python train.py --rotation_deg=5 --targets=["pose", "top", "trousers"] --label_smoothing=0.2 --init="trunc_normal_002" --optimizer="soap" --adamw_lr_other_params=0.00082 --max_grad_norm=5.0 --batch_size=384 --epochs=28.4 --warmup_steps=430
Rows from block 10, named by matrix and row number. Rows with one number belong to one channel. Each number is 500 + 40 x the weight over its row's rms, rounded and kept within 0 to 999. All counts start at 0. Numbers have three digits each. After the name is the row's rms in percent of the matrix's.
# convs0: first 3x3 conv (model.blocks.10.convs.0.weight, 256x256x3x3), inputs 165-175, a 3x3 kernel for each
# convs1: second 3x3 conv (model.blocks.10.convs.1.weight, 256x256x3x3, transposed), outputs 165-175, a 3x3 kernel for each
convs0.156 099:436481505468544473480527439471529483536541473449540574479389465471529462482465493461434489478531486542506464521509463483491487412469469481482509499441542443534512498515507478560491544525463461447496505537498402545474465585496515506503511530452545556507498509486502551459471521530511468575473480545
convs1.156 101:498479502518559483512525516435475529509542480503523505553522545601491553489585484521465504461509491526516485449492449441518493488559485516465526461585490460585476499515468542495440531541549520517550480496500490524542517433533500552455497461514553463551527474517537511482530526529484592532467540538
convs0.157 088:467517500527513516490514557479498536493445500450545580573513537437505443498478473474537478475478534504531537474452426540553506508487531520477484481465514474536455453414500435525536490551479494508505522458469443548504511546430539511484541560557535446461539532578523507548485531521564456558543447483
convs1.157 083:460444503507463553389420577454492542506552512501480525591499544593493591561561469527476445529548502484506498461502485459454424527548522483473506515557499535496509509491523533493487482539535531550532529501501410472450404513495513497482450464513494550503447453492510512508413450490459577446461457544
convs0.158 097:468446477458531530440468450529503505458462471482527467465504535515482452557464511462483497540490467524562468626596574580435433459428468559564549538530469476493445472468518505473486430473505525514490521513512468544503506438537488507524492472500508490470474532594509486452465472530518489486464455451
convs1.158 097:514489491510513491443529526474471485444586535470524501488516514475487517474514566523491502457466510388436493470497488538490434504493539548557444474557460482506458502483529488444487524546529542467506546599470465512476483549485479509485474500540490544515555547477494539524424391507466533453468522545
convs0.159 083:559543536576591503528499488440458491457491447529523457444531493463492498478517492525477463527443518527447482493492485502547502530454498490512485481517535522399481488457507446457471539497485440471481441507444455445507493499539492439572462474533474474564472504542522509532472455531463429525570510564
convs1.159 089:559572515541434561442503477539452532491489531491496556522443536532494512510515477518491491531574504462446475541484475501476504506490473542617572514442466435477514465471477534516531523511498507475467455521507477520514494514528460466531451455473519535515471446477470524488458498465548515494488475518
convs0.160 092:403560575525430450491553498463415526455584511503465526539454484511477565538525525428448439484521472481537512402493430505433579516548530455561465533411459492574515572506540538497538527499495476463453464551415499537435501475516442459525511513471486536490541470500461464569475499488645511561575549518
convs1.160 093:517505548543504471438454450505517536497499505532522536561476502510527542570554555488487506507544507510448509483496551425550492456479446491558479479513470466521474476507520479511545520479465595498501495462533534547455453556515552482541474517464462545488520515473540517520596540507553459545520563586
convs0.161 116:485466490492464523513559553441523479508492578506545497514465467464542510513522538523492475503557421489446469498521514509540551497510520451505493536528461472498439500505467527463467456515535516510508445484515487474554512513513501526530485556488551510412527487490447503571505499485486520483499471500
convs1.161 107:471489557448474550497563518553503526465509500496490515458476511471422574514433528583503540510480474464420481476523538445473400499509451574500531565500503497477492447486506491525456520481550537528446440532465499486477507416563576433581497551498508425558504466501506530507441516527501586495492499471
convs0.162 092:582503485566555477528481431508566448482564448517502530475497499462448526426459520497439485528451499501523487483497473406398498445456476520448530527552496456438494530520516524498502450492508513459525548463453463456586494527463534496515507547480482504484496478441467505510418457528483500541462476537
convs1.162 100:529568462425509498526485489419457530604473484501479535453509532498463496500511432475444455506504529493528470490517497503510528532562489505476474513460515469553475504491477463544512447521532481467539529480535423517535529475513494577404508478438462454534488501471539513515497493535462509527532538538
convs0.163 112:427500451467521521441483482539459480498547475507450493477553547485515494482563518473480501484528514518495560497530515536478475486470493462469547478520426549459512519500500512491454483462500522498458467473484521371504562487496569357512490523526508444521478530405506409445492488491484474524485541490
convs1.163 126:455462527503482437512487463533468564516567464541451527452487511475463511497537492467475506468488483511481482506514485480485508479489501517437457500500439480533501492510475501478485475498481464540518492505500545494532423446534442604392534478472537530500545532525465516481528455493469517474485493535
convs0.164 108:583467477480518520494469475502435553498455451422514504500467442463469446499573502464557514528451550452536497487430505507483509462498527533463481536537518485507521493484483565476528469441538565475469474515393510514427490463526471539510479465505516537446496553529566485510539611526490409486504473532
convs1.164 102:492518488495487492489503515471525513500508527496500447500442545460519505519501438573556573543589472498460549542507514454456510477517510489467531491554474527413533527508446520483474423501593513429524527607523483453499508513525482544464415549575469507460455491425487491525461486467474556512519501461
convs0.165 095:454527469543478472514503498506532463501445473490406506506507487497523429455482421478548510526521510488521479489493529560476545422470441510504480529441469506574535511488489488507509472552479464450446538554465494481426506540446468425483452535499484495410434525492433453539495519516513523513445494478
convs1.165 095:467524509507556485556508477449532504523507526469513497507514481521528499512537492561465518511514392498484514616437541552526391481442530451409481487510489494510454499513492547517515516557522596514536482456493554561524494501527431526453476435500488562533498521565514529536483484470519487562539559524
convs0.166 108:422538525541567552542434542522500562487574506518462438504503481523464477522536498480501521423467498523520507456448549545513484522515495525455544548494452485494466456520526452511460504498508479555620625513421534450524483505528495544413548489473447489415496478572520487443532532547513514465508513478
convs1.166 106:496495505470476465491478523523427502456422519516413429500498497513519503482508562457480500458484524515473485492487496487519539484482486580529543468503472520521495519433491491506498467513480542490498490456457469433505482503478518490486415493471492511476488588547607552489510502483500525528516506513
convs0.167 098:511558525495452495519448512491525476463471436572565503434481547514490473534516450486509532494556482506484441468440449484468525479503455469521502506527475429446475522570490494520462557559481494489484462416416487443530530498499533467509485516517456587512515557535444517526496511530523539471509526498
convs1.167 095:581523487486493489487504466501433491508503468488426514495485463449513481480481547517476474452533511428494465418518426503523513491493477498449486572446516517517502481468557509532492483585494513491551547557471487437483482452507507493484529522488459478517479425451485443494467484467476537400455488521
convs0.168 093:475554546547503516529563527490489441499547483478540497555493468483516491502501529499461449535516507490518497525504461488606538502418487476536563505495490537521516536520546550476529512503500488588481498511537475539524510415523504489566571426478499502423500478526464522536479537504518494475447429491
convs1.168 095:495510422451545428519541458506534533509492525504498518470515489512518510539526501512574538499529433413464451526527538510480512468456479538480461473450477549489541454547506490532492481542504515524574535567503513537528510482472461467507606595506472442485500526462526481490493543564537494537490504445
convs0.169 092:482543492515477475530478424467452484542498501560536495511475493557546506527506572492514505489448441480510535485493523513556566512446454493500479614550435502544470426477471511525481530490558514522481486538508488491519463521521577485464446472552477492554505520452483481422513469476519498500509538546
convs1.169 096:477488489419566632542485565494470475515516464476526477449439473484495439524505474455469497560445502491551524542493483475504461502501477543456359524480418538485475469458458497488466531480448459488539502448489509482515437481494523546489504484522545581487506491483495477485526488448492474528541506522
convs0.170 115:495502479463535455500487463499486580549499492494481560577492507502462506547521559593461600446476447506492464499561519498439510527538457486480546550430447550519549432512543520495488491486540510539438563416586458547536455513450486442507476497467513474463567566529624514526519493534510464480507471489
convs1.170 119:459447490574475499513559455467493445462435445455496503486453470466508501498483496519443471576570565427549449509482529501555485495508487427448448516526484462546488545496490519503472508477546436502502421518448557492507491512465502507490530500511452474402488450490503529487436503440473524468429503445
convs0.171 096:564431572493492501490548434643535521541501488516517521501517433480476486420439485541536451496497584458471473507483525433481477503458497535432525497461499465523487511452459451429524466464475516410484429427508513478539538376490499510518486529484476572447496468478494504442542467507495435540511516501
convs1.171 099:455415519405391501476553377577553524478519479518450443530540518479539497509585498509567484522488590561490527487528513526474482502481518540479560556468492556543490502486539494534475544506536494466441467491537491531460565429477434485417528526455594524469512498501541535479488522436447539551491517464
convs0.172 100:533492496492531537514545482479584556476502564507473531552530569462502530464507504508514514554469541507506493481491556509512478500476458484553522437517453549435453529466470456488482519498445487439496547514460479529506505512443488506505539498492512542484508519437484479516461485490543459456389485478
convs1.172 099:517504516500531490484464521451546557443517555483485511526480540586481468512478444495485441513401466446461469489479459501472479440487422497521498506557557492552475540531459448428501484483533464491587512513444508532578496552556514505561499594541508536493541502492488416463509612563502497466517538518
convs0.173 084:484487533497503435529480511536530476502432503479499482513486472435531466494457505502568488572468494465514500489502490493506428456498554577495510511547419525518443501548546572551517527511490570532611576497547499564517505430559421532446514494442519516513559501534517552518465502463486470458438508480
convs1.173 086:496515457522423446455534532536511492449532403516439502519522467477458484476498498509518481421509500520500531461459522546497514502506519581580448577570510474510523504470494508496467502502540444482424447491427464494463544426512514384408472577467434488490559567418517467540511476509537558455510487522
convs0.174 100:512534549502554421506462511486496506555494527488477530505509506511478519466479498467508473469514486484495521517501533538515529489531496493460475494558468435447570509544517492487625476572490487455496561481432562479512502539479491473458471650456482448503483581462500552480482514516546518525515532487
convs1.174 106:514446425510478496514472532456535486520506521495510504523512519474499472519500547499507518548489562471498548513501515449503505463456494383440529470385500521448512527442520478519484478465428516535500584414451459543517517452552508574489487501512473501470544463501530497514523494485510504479511501496
convs0.175 103:484520495454498530448535474513493497496499564446483547472476463505538467496530471574500484566424518584468558516525477561493514552495552465505489534512504512550507434547490482495448546476543514500415546467475439507519475542500492417447516426572443539460552483522536452461503530413498505487427419476
convs1.175 117:474411493481485490426479449503436505514434488528509491530510505519469502552533539419605471456568421496455445465578405473512428485497547490456447471492514502452551469497509503482486450531483516464556525500486613401527430537449464524553470481545499497482494506476480489516478529553482473519514542513
convs0.176 110:479475518520542511466521463517463490460423457489517524557511522515493606527503480493524491491471504503560477513459459547439515522490521510485546525558509509430478565447465570443475512508512487424309568367486503502519565492538559461509495542491477538410507481461515426445475533477531438523453549476
convs1.176 110:512485472525504487465469540516468521481524493478476518546464518503558474463479543493505483486503469459458536466543471514501507499543498491587484563435530447519511508459502552500478540468496516532518368582515473434519530495549448565426536366562552532501525501540559463599502510515472543506525523459
convs0.177 087:456454482529517493511543530527516537472510567515513460484488453505516454520516489502475460510469445500475479483511523480475476457498525485470518557546448526537460438489487474512539412445489518478523491435526600541489487441546438491479489503503537540531508564524471477467474523541470506514517467552
convs1.177 088:509538513559454467472450523500507498544488511509490470530437501479451563504493517492512478539479482528580553485502507525534475490527439530510434591461467524470467479472521395486494377408380516404460448542483475448461524537522562441511580483436512483547541454533513510496458462501525543462484522497
convs0.178 112:456443485524445473456515468520516556517550552495549540464542499455550500459487508516508489503468471525500521518527524608467463434432534516535508445509524487427557454494506504501504459458481526449502521492446533459483470442477537508541504446575466422536498482541448461533498480474541487532473476640
convs1.178 116:521481466516535527538546584459553499456514481432519458530468519508533541521548546439497514561482466589494455530562518537497409482521540494539499503467556486474529505453516502472452473550526452508511484532485531460475424543487492469456460527528420536531528491534487488492340570551501533564499566520
convs0.179 093:479534520454492476515482498552547469476522481518476513461461539513461513456555480509457445525488485530542495478518560571535479531515580483525429462513466492532463502503472500492439552459536499469417495432472448564475475434563490536521496574522533532494489533452541475509519521549516529503566511522
convs1.179 096:551482574450565561516549521509563493434501522483487487478458523552524527471523512484486554526488480449461472510451468542476509523518524490458500524465463448510487496523538436524503489485552495460560515533471501499530450551507499572436397554419527485505469482539547549510527462451509483531469527508
convs0.180 093:474488501524490496497527562549474442429415452473467545487513485499518541497489475458474475469479528466526472562491436495539505517500524445449441457428433498487483501515513561571541518455500491435502555554547492506582482514515368607548498436518464539400527366404420505459447473493499513493499472510
convs1.180 089:521540495510468457483487439513476547486557452444431452473485485519463495546487473427467493534434549533504579488533485488482535472496508515515483400394464401447473517516505487479436506594472487458543527492504443423543520548545476379586422539480543532579563672484644547574483428481502479481456547490
convs0.181 102:448509492514499530510467454507509532578455526507462553576500497486463414477514502551635529466592571539459456448453451484453477463465525528378502508495430429476518567495495600549486546539522561449455539440493450599479487558524526492464529467566513540501524492472452502518504487489487463496421471525
convs1.181 106:504477561415489565599576496500481497524462474464504450503476511543445464450466381561538524456400546565344446466490499559511519550545550439467568517428514516578384487525523498528497463479497528474493468501524488499439451537423415499458559465492437517525482498526458506471509480514485482484450480448
convs0.182 088:560522498535472513556496474513452453486570504461387478470509580467501479479468460489517518444522522465496508506495578531474450509499421486538510522535497503443440449444461451473505453491547532494495458468543497560496526466533464498539524529514511530475609572469494528469509494484478399446491439447
convs1.182 093:488544470593485453440525510542494520582485574507512529468511489468481540476512508492524499485511598463522525502539521548538472453495515606498422522462496461439527472490539500529565575551542521505488509545566541486465504414511490425515488533407535531489542449463520500496581532550511562545507512484
convs0.183 095:449494495527390430489474477490530511501585555516590499504531527486576491505508525464568522571520523560498486529469546511427520490513509512463466474466473448486480471436458461446456496513404472506523443490536498487550417545516481538551516559445469494512545497559497532526498495541526463496540490532
convs1.183 097:482437493330404443356391512515451521517475524522493541486430497538419480439498502533468466516502475474424564525450533453504481462485492525498500415448519469486513433471538528519537474474495533490545489477535474546474487477436426540511572400515469499466512473460449517544441469504512516520472462471
convs0.184 094:515454545531537413588514404511492521492505542446493548509502506484505530487444506517495455535531529531450413530509478528498488514432482524539480432458496523499481484516505489578487438522536477456517541480577522495487510566394551491539438570522392539532492450492496469472509477526503476539483476483
convs1.184 093:467520537539295468506534376528552559496431477477493441488523488428487528503496502550486509488525469541521493535540493517538519515444488502508533433510517471528533420462580508455530466513568436578581541499484471524494506443474388523426476465542496434549447495485528530505515469514489510471482482482
convs0.185 097:469477519518449510514554438430502537512488543568538509443533512377394466477508433492463503459509511529483557463497429472472517537506509507524482483455527458445529512513523503503483496491498469445477554451445508515471507509498436498553515461533464489543443464495545540510514489480546444459510443485
convs1.185 092:523487507516549555563542522570546500490478614507518524487500473449533522504542459452516500489498496490563486519523512456469505496451400434473489468538565528528502472444491531548539464496560501535521553576544489478543509510425434579476481540539506526469502477506479509535483487434468522460493497495
convs0.186 104:508489449474499512550496526508494521533519472545475517523546515487488493572462532537445479509514520465466473382579558477488459522461477488522506529503499543552539483527517508422463512505493469452511504573471532491458501468523420454470484550478455520526497470482509494495496479501470438492546537519
convs1.186 102:454495488550490484493575506532552476498468480548495480497490455516499451499447451406488524647455519496422552562639554560439586534508560472509509521499431444496555509502539456524499543464558468485486526422457468500515463496539506556521495523503445466477536499498524516526467506451497488508439515473
convs0.187 095:450457469476422490521517472446507504513477532499464507552486573539519566525512560595663592562577637463478498489456494484505533642523560482491470460512519446570502493513466566476439494455534473465486486463460449497505509552484498465478479502442489502459501526463490465496578513517528549582474536488
convs1.187 092:485466473472510484533504574555519507503525525490518531517541581571466581549567586472569478518502536491428548420511417501490509470577542562478517534493560507470483478480526529491487450526507609526575567585451489506506518497553488527509470486563469512489550529480498492484514529579493522462579487561
convs0.188 127:453521442539438510496515482494459521467492448527489538556509519504487512507539491496459482431485509516464426516537466490518547566434538498495505587426448475494487470494499496530508531490478549435522516537499610545444506478476556412484509532476532524566545415493570516536473516500530555491504499532
convs1.188 140:484497514539531493483508524432550458544541482481519498521432507514525496478547526537534478478515530431503406484527464482473481487517448496567516499538516456554468563515499453455531508477539461483422544530525480526451464487465565579455516515471475482468557593489476524493451485448509496485520481542
convs0.189 085:507502477534460531560498512520455485484459472531521508528450501460527511503469506564493501537462478453515502449476499499530489506486479513525493581520568523546567531508512521484517499506519479473467538567475524510517547491464470463511587468503481562487489415433548502499497498527520465515471541489
convs1.189 088:577472450422435501483482444539452525551695493553525554562487526469533504475547524496501517525487478508446522498454519508543530502485462431429429431433476472522487512480501519501483519553462489447526501442463522493506510452475500455476471521492475492504496598452525424562509447490494468492523518497
convs0.190 114:558569494522546480514491534511458532469449553487469522524475485525479468503417520444496494477499521476531505542511480510497512442513512519471542532483536498576483479499476497554479505501457437483488467560421512464469548444497472490544545504493518512587492524566539500483523493496533524557518531434
convs1.190 111:482503506513532506496447567502475533535499460584513442474519473541550428558492519466476500472472505502437474469519480477505460466515515472486546457481470499488500528506507492494473472557517519487443451502532582532473452546482488467578504522478501516480481494525479518433565529493450477485484505576
convs0.191 096:460516549532540596447603615519470518474498421535456501492487488479523495453495481534479514501507454552574523487493409489492449478487492513532427528498489448499602478561587530559569530554499433501525534501475503473519528547555525467502561464485506545540495509513509540491487495528496523511524489553
convs1.191 099:394480538396416515434333586455530493548528485525494483568481516487467489501508502476495466529508461468493471466594492489523467500475452407382537540601408512452510654576465648576574688702438456496495498490469567492511474485475501460502556515468486472479548480508513521520462500492507513520455501501
convs0.192 096:482478489492453498498516502510532531421529458473511512534529519559507535496502524434466461479513481519518504463542523453515477507443510517486489516512564489551468512495496452449494484510457516456479558520515458550422469489464498502541488522495555528492508494524482464463481504473449422504447443441
convs1.192 091:501478577430525510463533454522501540493474538498478484549485550536548530507507474528535501465463482439386492420487479569507589545454439552447514455528489551445522514496493460527523515492503504492533519487463546482507475435569506488527521534535479505491499513491530476447462437438555487568515523525
convs0.193 096:451511510505501550432450505507478511490519513506470499539497475495495465486458467531502522499523482507502495461511542538505468535497519537527518531540418510569520472480455495555472497453493570487418548531507499487534462450482442481547487540479528554489523484527446470576506461460548513473486451527
convs1.193 100:495516532483472467456485515438487518498514421546521431506489500533469543559454539494463526474568531494590581483506522464532497522563444523469500519456395520532453547497492541485495490479482484547502426517470505543441474451512467567484516537522439452463556485489455450452507537476487410488505552538
convs0.194 111:499534502563496534512472485515462488483511419471459483583487539440463476454503480477483471484502480571563452568544496489471455509471527510476537466417439494509503510512484425548495487448506520514482488480517429554496492467439416449520499430518542483523453552526487524488421464516571543523513513497
convs1.194 117:503497484521556445554507510536464508536463515510540535504490474522508542486502446489465469498549537547545569503546482521487496553477493495536507454546510568504480522510516519467534541504540523550540453492484512470473491539523488534513592488524529540504499514511492493520524478491506441438489481495
convs0.195 093:520560547492466491503527502500495478514521524463496536457457532437487426514476538521521533474547492522545523517503542462442498476432431536487514478463444436495494496490449567495518491556525524556504487440407424499481454506491541507496529581489496505478420501483496477519534519522471455569503578548
convs1.195 094:515528501531549423518517506508522498501499516507475491466598523481497497543507490483514465431505589513462465506534502500531514531497508451509546529527511456489479545482477537562518563493498568511514516542505536597503491464445491534398487494518481579489524516454541500529408428445448487502504525475
convs0.196 099:524475477470497458549509451529501471487499434433473503477447543505517538536439481547532542477524566586567505470478518514499458550460444483521519503487498524462424504479502496476538436446425456433434520438396445493515520437507511486466553488513502508479496564548526480508459465450481493484517546468
convs1.196 100:479535568444504529491589542472491434396453522478507490484478550465446490499531519483507487537482493537530488549529489497468496491555504454512504430449537450542480528532550522551522471426550444501479568512483498518485410448606559525502475528493517476470522479513495494491512432491523560545500477525
convs0.197 089:463495551480529459513541524475526557447456525490468512554506552550586553503482476413423505418457414552463466442494514426578493508442555477440480486526459496461484499472522490528480500504525517506499499492485458500500477492513524474522526480523467491547482506545437436453539524484482438514496513517
convs1.197 086:493477552466484531462593479484530492453521522521517523504533526521467520492474497558483464456512518465499489494482450480450454475496496515515547512446534494451467504487494450455472548579490502518553516516526508442481451506525456515519487453497480524520449506505456497505507510488532514519513554522
convs0.198 083:511498472536553462501526532482460480430542509455418497467447503483465544524478517491490481482464500419464495522469492458497505558492475469471491454542486480512498510511514510567556527499542484488413494511521492532528566508543595539505491579490498427496469497509512559475476552517397441569523509473
convs1.198 084:467480513526380505510481503481522478477472535502522521469580502476533495482552549437513485506454486513495526457518500506527544472591528545509487515471505459530540468514487487563495527490519517427492548456522527473446481517456528496400411451416568491473471577494551530488538494451469528489506496526
convs0.199 109:459526517534399526553369536445442467540463506453438461500461462509480515465517498504520520496472531520485482504424497549467489454482489540483452532387481465494509535512475492509529481531523514450468507465521483409520505480468505467484494509487509460522480543545488448500527460544538515489520484491
convs1.199 109:495514481523493424425601548480483489466520514573529562493479501482423490502521494544481540478499472479565536477537513486493522537583508476486492494516483529523505483501542497509525504586443447425509518507427432551537522518552548569436495496504489507525433509475477463432491554536514436486445510472
convs0.200 117:536520518473599465555463512521496459567537564518489521470497511503444521525538510484482487472538489511492580471462484521508463526459547441463564583498536513476508453532496535465483511483490490548474551391533505481517486486490490596449469477495492506539589486514543493490461467483419493508528507557
convs1.200 124:502480515556464476543456438480528523428491470490509440511509523513547449479580548470490511480463439487484479469476493522480428407555453515531509501491414483494489515450529491555471479488511550510490495525501530485526491559543615504410458448454526527518464481447510496480477514506488519497521521558
convs0.201 089:519543488520528496441477419430437404426476402492478485552482450468512488468485524528429483488421556498548509502526447527533531464495488513516467500459508449475507432439370503476409506483591455536543532456540488461522548488447539557549477539538446508472493498500509485519475534518480446510502466520
convs1.201 091:461479482492496532394461521473472533489369470445425538465508471493482517526486442498472467441521503477487496537522520492519538507463460485464571528492455419502426444504493564585482506596479442494493489495434509501585409444518465552481470571504544536466535593552503494496478512499494522526476483452
convs0.202 084:492494527459491509521470470515489512571525478491432466544503431496506501483466515467520468510518548528525576440486477521503484581520482416431494489447469494553535547526562578493489564437526447429468569496545560490452570501485514434439528505520521507465530559533472522459485473463422450560471541512
convs1.202 088:523465485494532560497515503464449489509552475478515503476537472493485505463549522481507504527474492494474511444473480504481531504543519514479465497451432426458435485463484457450458443549499561497483510501477540502476519460491586592454461396393469468539530518536516507479502463490494495539525516524
convs0.203 093:501522443512524519490527475473437523501512493503477451467444458429428421480471420501466431471473511477538484497474485498490517526468529484458533537464461526485498522496476520516508465497485459533507468379500487498465503527517488471506532469525513505436455495513536483501491551512549530591490492537
convs1.203 083:526480541461521504494448514476440461574532455498553554546539524507535454551583541525502479485545469495499457465483495529523529570544519464509486518532490444507452463472503539523463500422533488494460427587532501503515496503566540513486475468439518580482473457500541453472426505507480486487521442520
convs0.204 108:470464503450498485508382457511479485463496481546552510529503490487505502522558465558476453478480519507493473499491542509518472549456564470493477489548527553503540538480425459507527486394427479524539456505494468434552556491554444541474530454553511501486496521516524535519489493456556504498508423505
convs1.204 108:552533504548472496527598483505491425508513527553519487549489537515524510487527468471500463502516552485588481504482453478540543476511494445358561466366520518521511490609501493511519531566475428491469476487503461482569549611513540495515486538529469451532504555508497477503560511498504530490501523493
convs0.205 102:524489538473486521479577501527490452524542478521536529573569580513496468514549519536510470572495549486557560473516502509502535548497468486529464499454493517533539487483471543533485497512498540500483470454458507529512492529533509530458581526473505425509469479500468501477510504506549481478539504465
convs1.205 098:433459490518540520507501487446482494471481543555511475526515473532523555484535511421553556477464503475517495528494504498499543466517491514494478436538471513513507558501647509607584405544482467531485467574452514470512643490374443468481491458442500515540530545492484494469541502461508503491477469482
convs0.206 107:499527462538518554519465513502489505506490559519481474489485517462508501511499489415423474560489444499444482469500498502499552487456532460554537551460500489534489559520627481435490538516528473455476491488518499485453486520546461493503502520499431508450544488500523486511495393486478456550528472541
convs1.206 097:505441530519484476492508466513452543490551454531539527515531505557598516516610580476491493433458371503432501466530527457522423449497567498514460503491596475489487525507466443462490553515549576511467581493523517537491460457479472516524464514473429504517536527456495472492520466488407506504444613474
convs0.207 112:504416555550555482554578452447471509514527385471538508519519512425498527468544485520503546474495530519498512485502454516504500493522475501502410480421560519505563543485545477561492550512508564476515430629392481467505494583459495515501509560467520464506457544503506480471495545499494464533452483504
convs1.207 118:528493480501501461532446494479493484571465495488627521500431506506435547486501454501504470527499527520423492481470487503462506491524473365483571483457566564437538516495453489437473449494483453508459496512517570491503534418557407518545517482534479488482442483538505492458505471514485469518511478528
convs0.208 101:476519515483493523464470445486522494494517464505556489494515492496519517487459532536504541574506538500558527517471483480543511449448513493503538551499527439544474470457477455419529458537507480476548549485511494545550526477545453394559452520515477494511493535496388455473472515467504475565471503497
convs1.208 101:469505522519437506541534442576493492540513465523511504476503508475530540539496498490501462455517480503502488467480482485466501495508485565496450544538460489470512553478436599520487533488467497489448580481508498491547449502589477604551459491498502530529510446475464471516477523522477492500531496509
convs0.209 093:554531510483486520509510504432441439504507493499409497502499552419531476496517538471499441443497466502558488501520512471442394435432470486535531452399488512532497521528499478521494452492586423488564482484447484464526517515506465517515490522516561536511461501424483492478561545525495493513531544558
convs1.209 096:403466545494496460563489487534555487518446440417497545608510525555500542454475501449445440492490519499488438460545491514418480521497469485510510464542523496501519472513520463462470531436473453479520500548472477467525474472542477548538493448493563471522500420470526516480488516543473524463482500462
convs0.210 115:482441501435532449510497504481458562487499514519494544482492483498446490439535490478466483495477480507558520467483520439438548523446460454504536448477525575446508515466570481425503495526489563465445554592537470481505471495537526506468531490523469497452466470528437497475537472539540509538405456428
convs1.210 118:525468472519553517467529520521499522453544507529502482518555539495493447510489449471451489528486480465461465485501501489554557540475549424516440565547567451490533514480479511505513511488446571567496474447493552567582466488479495513472527523499476487512529519458519509492529511567482504455493507464
convs0.211 110:561499537549571480512495509435520482491500443415546503463500423498507505534540500515527485506519504547473499482543430533493475538547484536537513477503498427538472536546506553465518560508474464460523446395539442537440481501506475548535485499473487540532475493538479515477463546519511442543490572521
convs1.211 112:488442531412553511482527526499536502528500545483517470527485462548518467523477570508517489549484549534518539497547466516472495567500525545491527471527543473527481481539512488525462536501558486472557514537486480424529568467502447585512533508548531450533486499534489501505562522511522501533551530527
convs0.212 097:534443516552392553537536466506551521546464532495500525493481536517518455486576450459469507499498573498493506490446529514461492535542501509520496451506539510457529475511475468463467520528518588415467473473573489439526477600530461556517490431430528509504518545464472524506482504486493502461532503521
convs1.212 091:577512449501503557530347492543506525519530510492472478535514541488477472494516515552557542517455572584557476522547507498438456516518505513513491494416480529443496519471462493486468537515539522448470537511553514554447547485518472453488378539443490541506506505538472487538531523538566484468479553514
convs0.213 105:490426482554485507565515449458487486518467498510551488507516481493503488525530492476458510518493485538460483543516485501475528537504501403474485569418465475455529537535518557522503538607487501539507469463484468403439493523489435504538501434536553503513509508478449554488542527567562493500497540453
convs1.213 105:527568412450693517548517482541470482526539510535533517491487419483500479538483475500524499480493464486495513486494551529520496516494524534540513517595474521468550494606579521487609410554514496480503561466496514548493552416420504487442555471471484443487503549494529537492524486488517469473493492507
convs0.214 114:502468519555481434484501506478539486503520492403450504575537548431511458422503469529554403490471526502485497556557500531452548502456515493476505518498477482505484489533470490497469525495500503533473461508512535501520493492448471488514451593482532485456530504460558494492532528554470524503421372399
convs1.214 115:450457515514546467461541481480477552544516456471444514588488586531442536432497480502491502500530596605440438481534483487509478458416417524527469475477518496527454461504538562529485482538505550526518481526527518510515435540488523495495473521444508485486527438444491463516574680606487508545451548462
convs0.215 092:494494485497475510480482451486476493518510454529581516496509549548518509521449508491446487493561544475514508457504542456521524527565469472514499461493534530559462511548534474525532498485488453472516493426421487419530443488478455454576431531543475468486525474525490551523485496511465453466509479531
convs1.215 094:518532514522517565570460456483503477516448495487528473575519505573466466520489512502513488521433555481516506485381501484511450519492480505447519499478463516455489461557509582540501542506494506504434524478575552523466467585552485511527476491549480379468482414453480471534448494561620537529498487508
convs0.216 100:515582513497660505474570591478485479492515528564471520534449491508480499504532497529465488477517532555508499461490476471504478518457525495529497498574487512488527495498517469458495511559495522481463487413410531439467471472534500535502528578618524561508531569443521541505520481480506490511495462502
convs1.216 098:464525489519536508425558412512590451500508519514498533507432542487484462509467480509523519468456491513557479496518495501486499469489470397578566423421581509482480520505471564623531547580517492563470528501495587511503246371489478410496376492459494475506495475499459471480482496545491530504513519499
convs0.217 095:505533484575471531481531514534492445522538471391510527532442516502505485521479481491455503486479498425560460556507474534497532520511509489500479493416442461529440475464507548423503462589512487498507486488558493395525499507457489490504520487499423485460516471498468468514545476532499475510530476468
convs1.217 098:497504534476506543500544462484562490569511511607525476503456484531493491532510495461483470503497527509525536452523462506491505543531462545520511526519525546466527491507525475538466493546494542499503471435563539410501438597545514535431547492503491425515528533443548461574543539482497497522526494529
convs0.218 097:451510476425377533432404513498491488508494510486470524498501461476484528510470496497475517499520554564438529506529491474525475421521518519541461519548588484489459521492440489435482427344368533487516406427473497394440491483492513468531530550440507503521525491434490567515487469524517503535430487547
convs1.218 096:495440468527511502475453503481416518513475505494520522497528546512510485519495477569459480415518505516465482454549560538496497522535480562545467459538452536455502476439412456394442522472440515459469505483514508491480561514457444579446504430479409422501534459436437444517472548484518514550505521516
convs0.219 109:468558515521592438465440538497477503474518496523522454489448473461481525532512476528467535466536439470515509481548527552514448500451497422494567512474511474535533524456465543458490475517527491516433500470549433513495559445570497467507507504513490458558456390498482443454516460515497481528472477501
convs1.219 104:518451513595484505428556541517512501502488522473524450488507524481542549480502521471514541573478511451478464479485492479519496451471506493535500546465539474569487470486548474447514467444495492519573539516471473476521477511464543482450577522349523502506520533520520560455474456533476531529458557458
convs0.220 084:549475492510554467501518530504554450507519458462471598456528497513518517505457507560527478504579497542510425435517529420511526494495473481450444502524492437531503492489487443466486500471458556495441395434465421443485470551457555481513451486459484518515483479482495521527534496471523565484524512489
convs1.220 085:454492491442481539517558562534499465516493478522509488499495446485454485516466470550525541493494542593505487530494528546541516477467508481378566443461474510446503476496455510504490508462477532479513512548518518552513575477586568502529564431571528511495568559462574498565504532466488503505535536462
convs0.221 085:483464488495523492495515457510477553510518517478480531421467437431495533471511541470481455397521492481535517658595558485517470462513464507513504499521575459504533550572518547478447479448511483433505551513512501488439523514487480466489513539511513476471473482445485497529503502504426474477446486507
convs1.221 082:533487532449468445435460423493497546518472499485480476448494519468580547509558522494520531585569602602432546503492481614536527540495519476418542510523507515469450536517501479499468484484448533544510475460543529465457475482590461467414539427473460523506462511580500504497516525558472508560521463482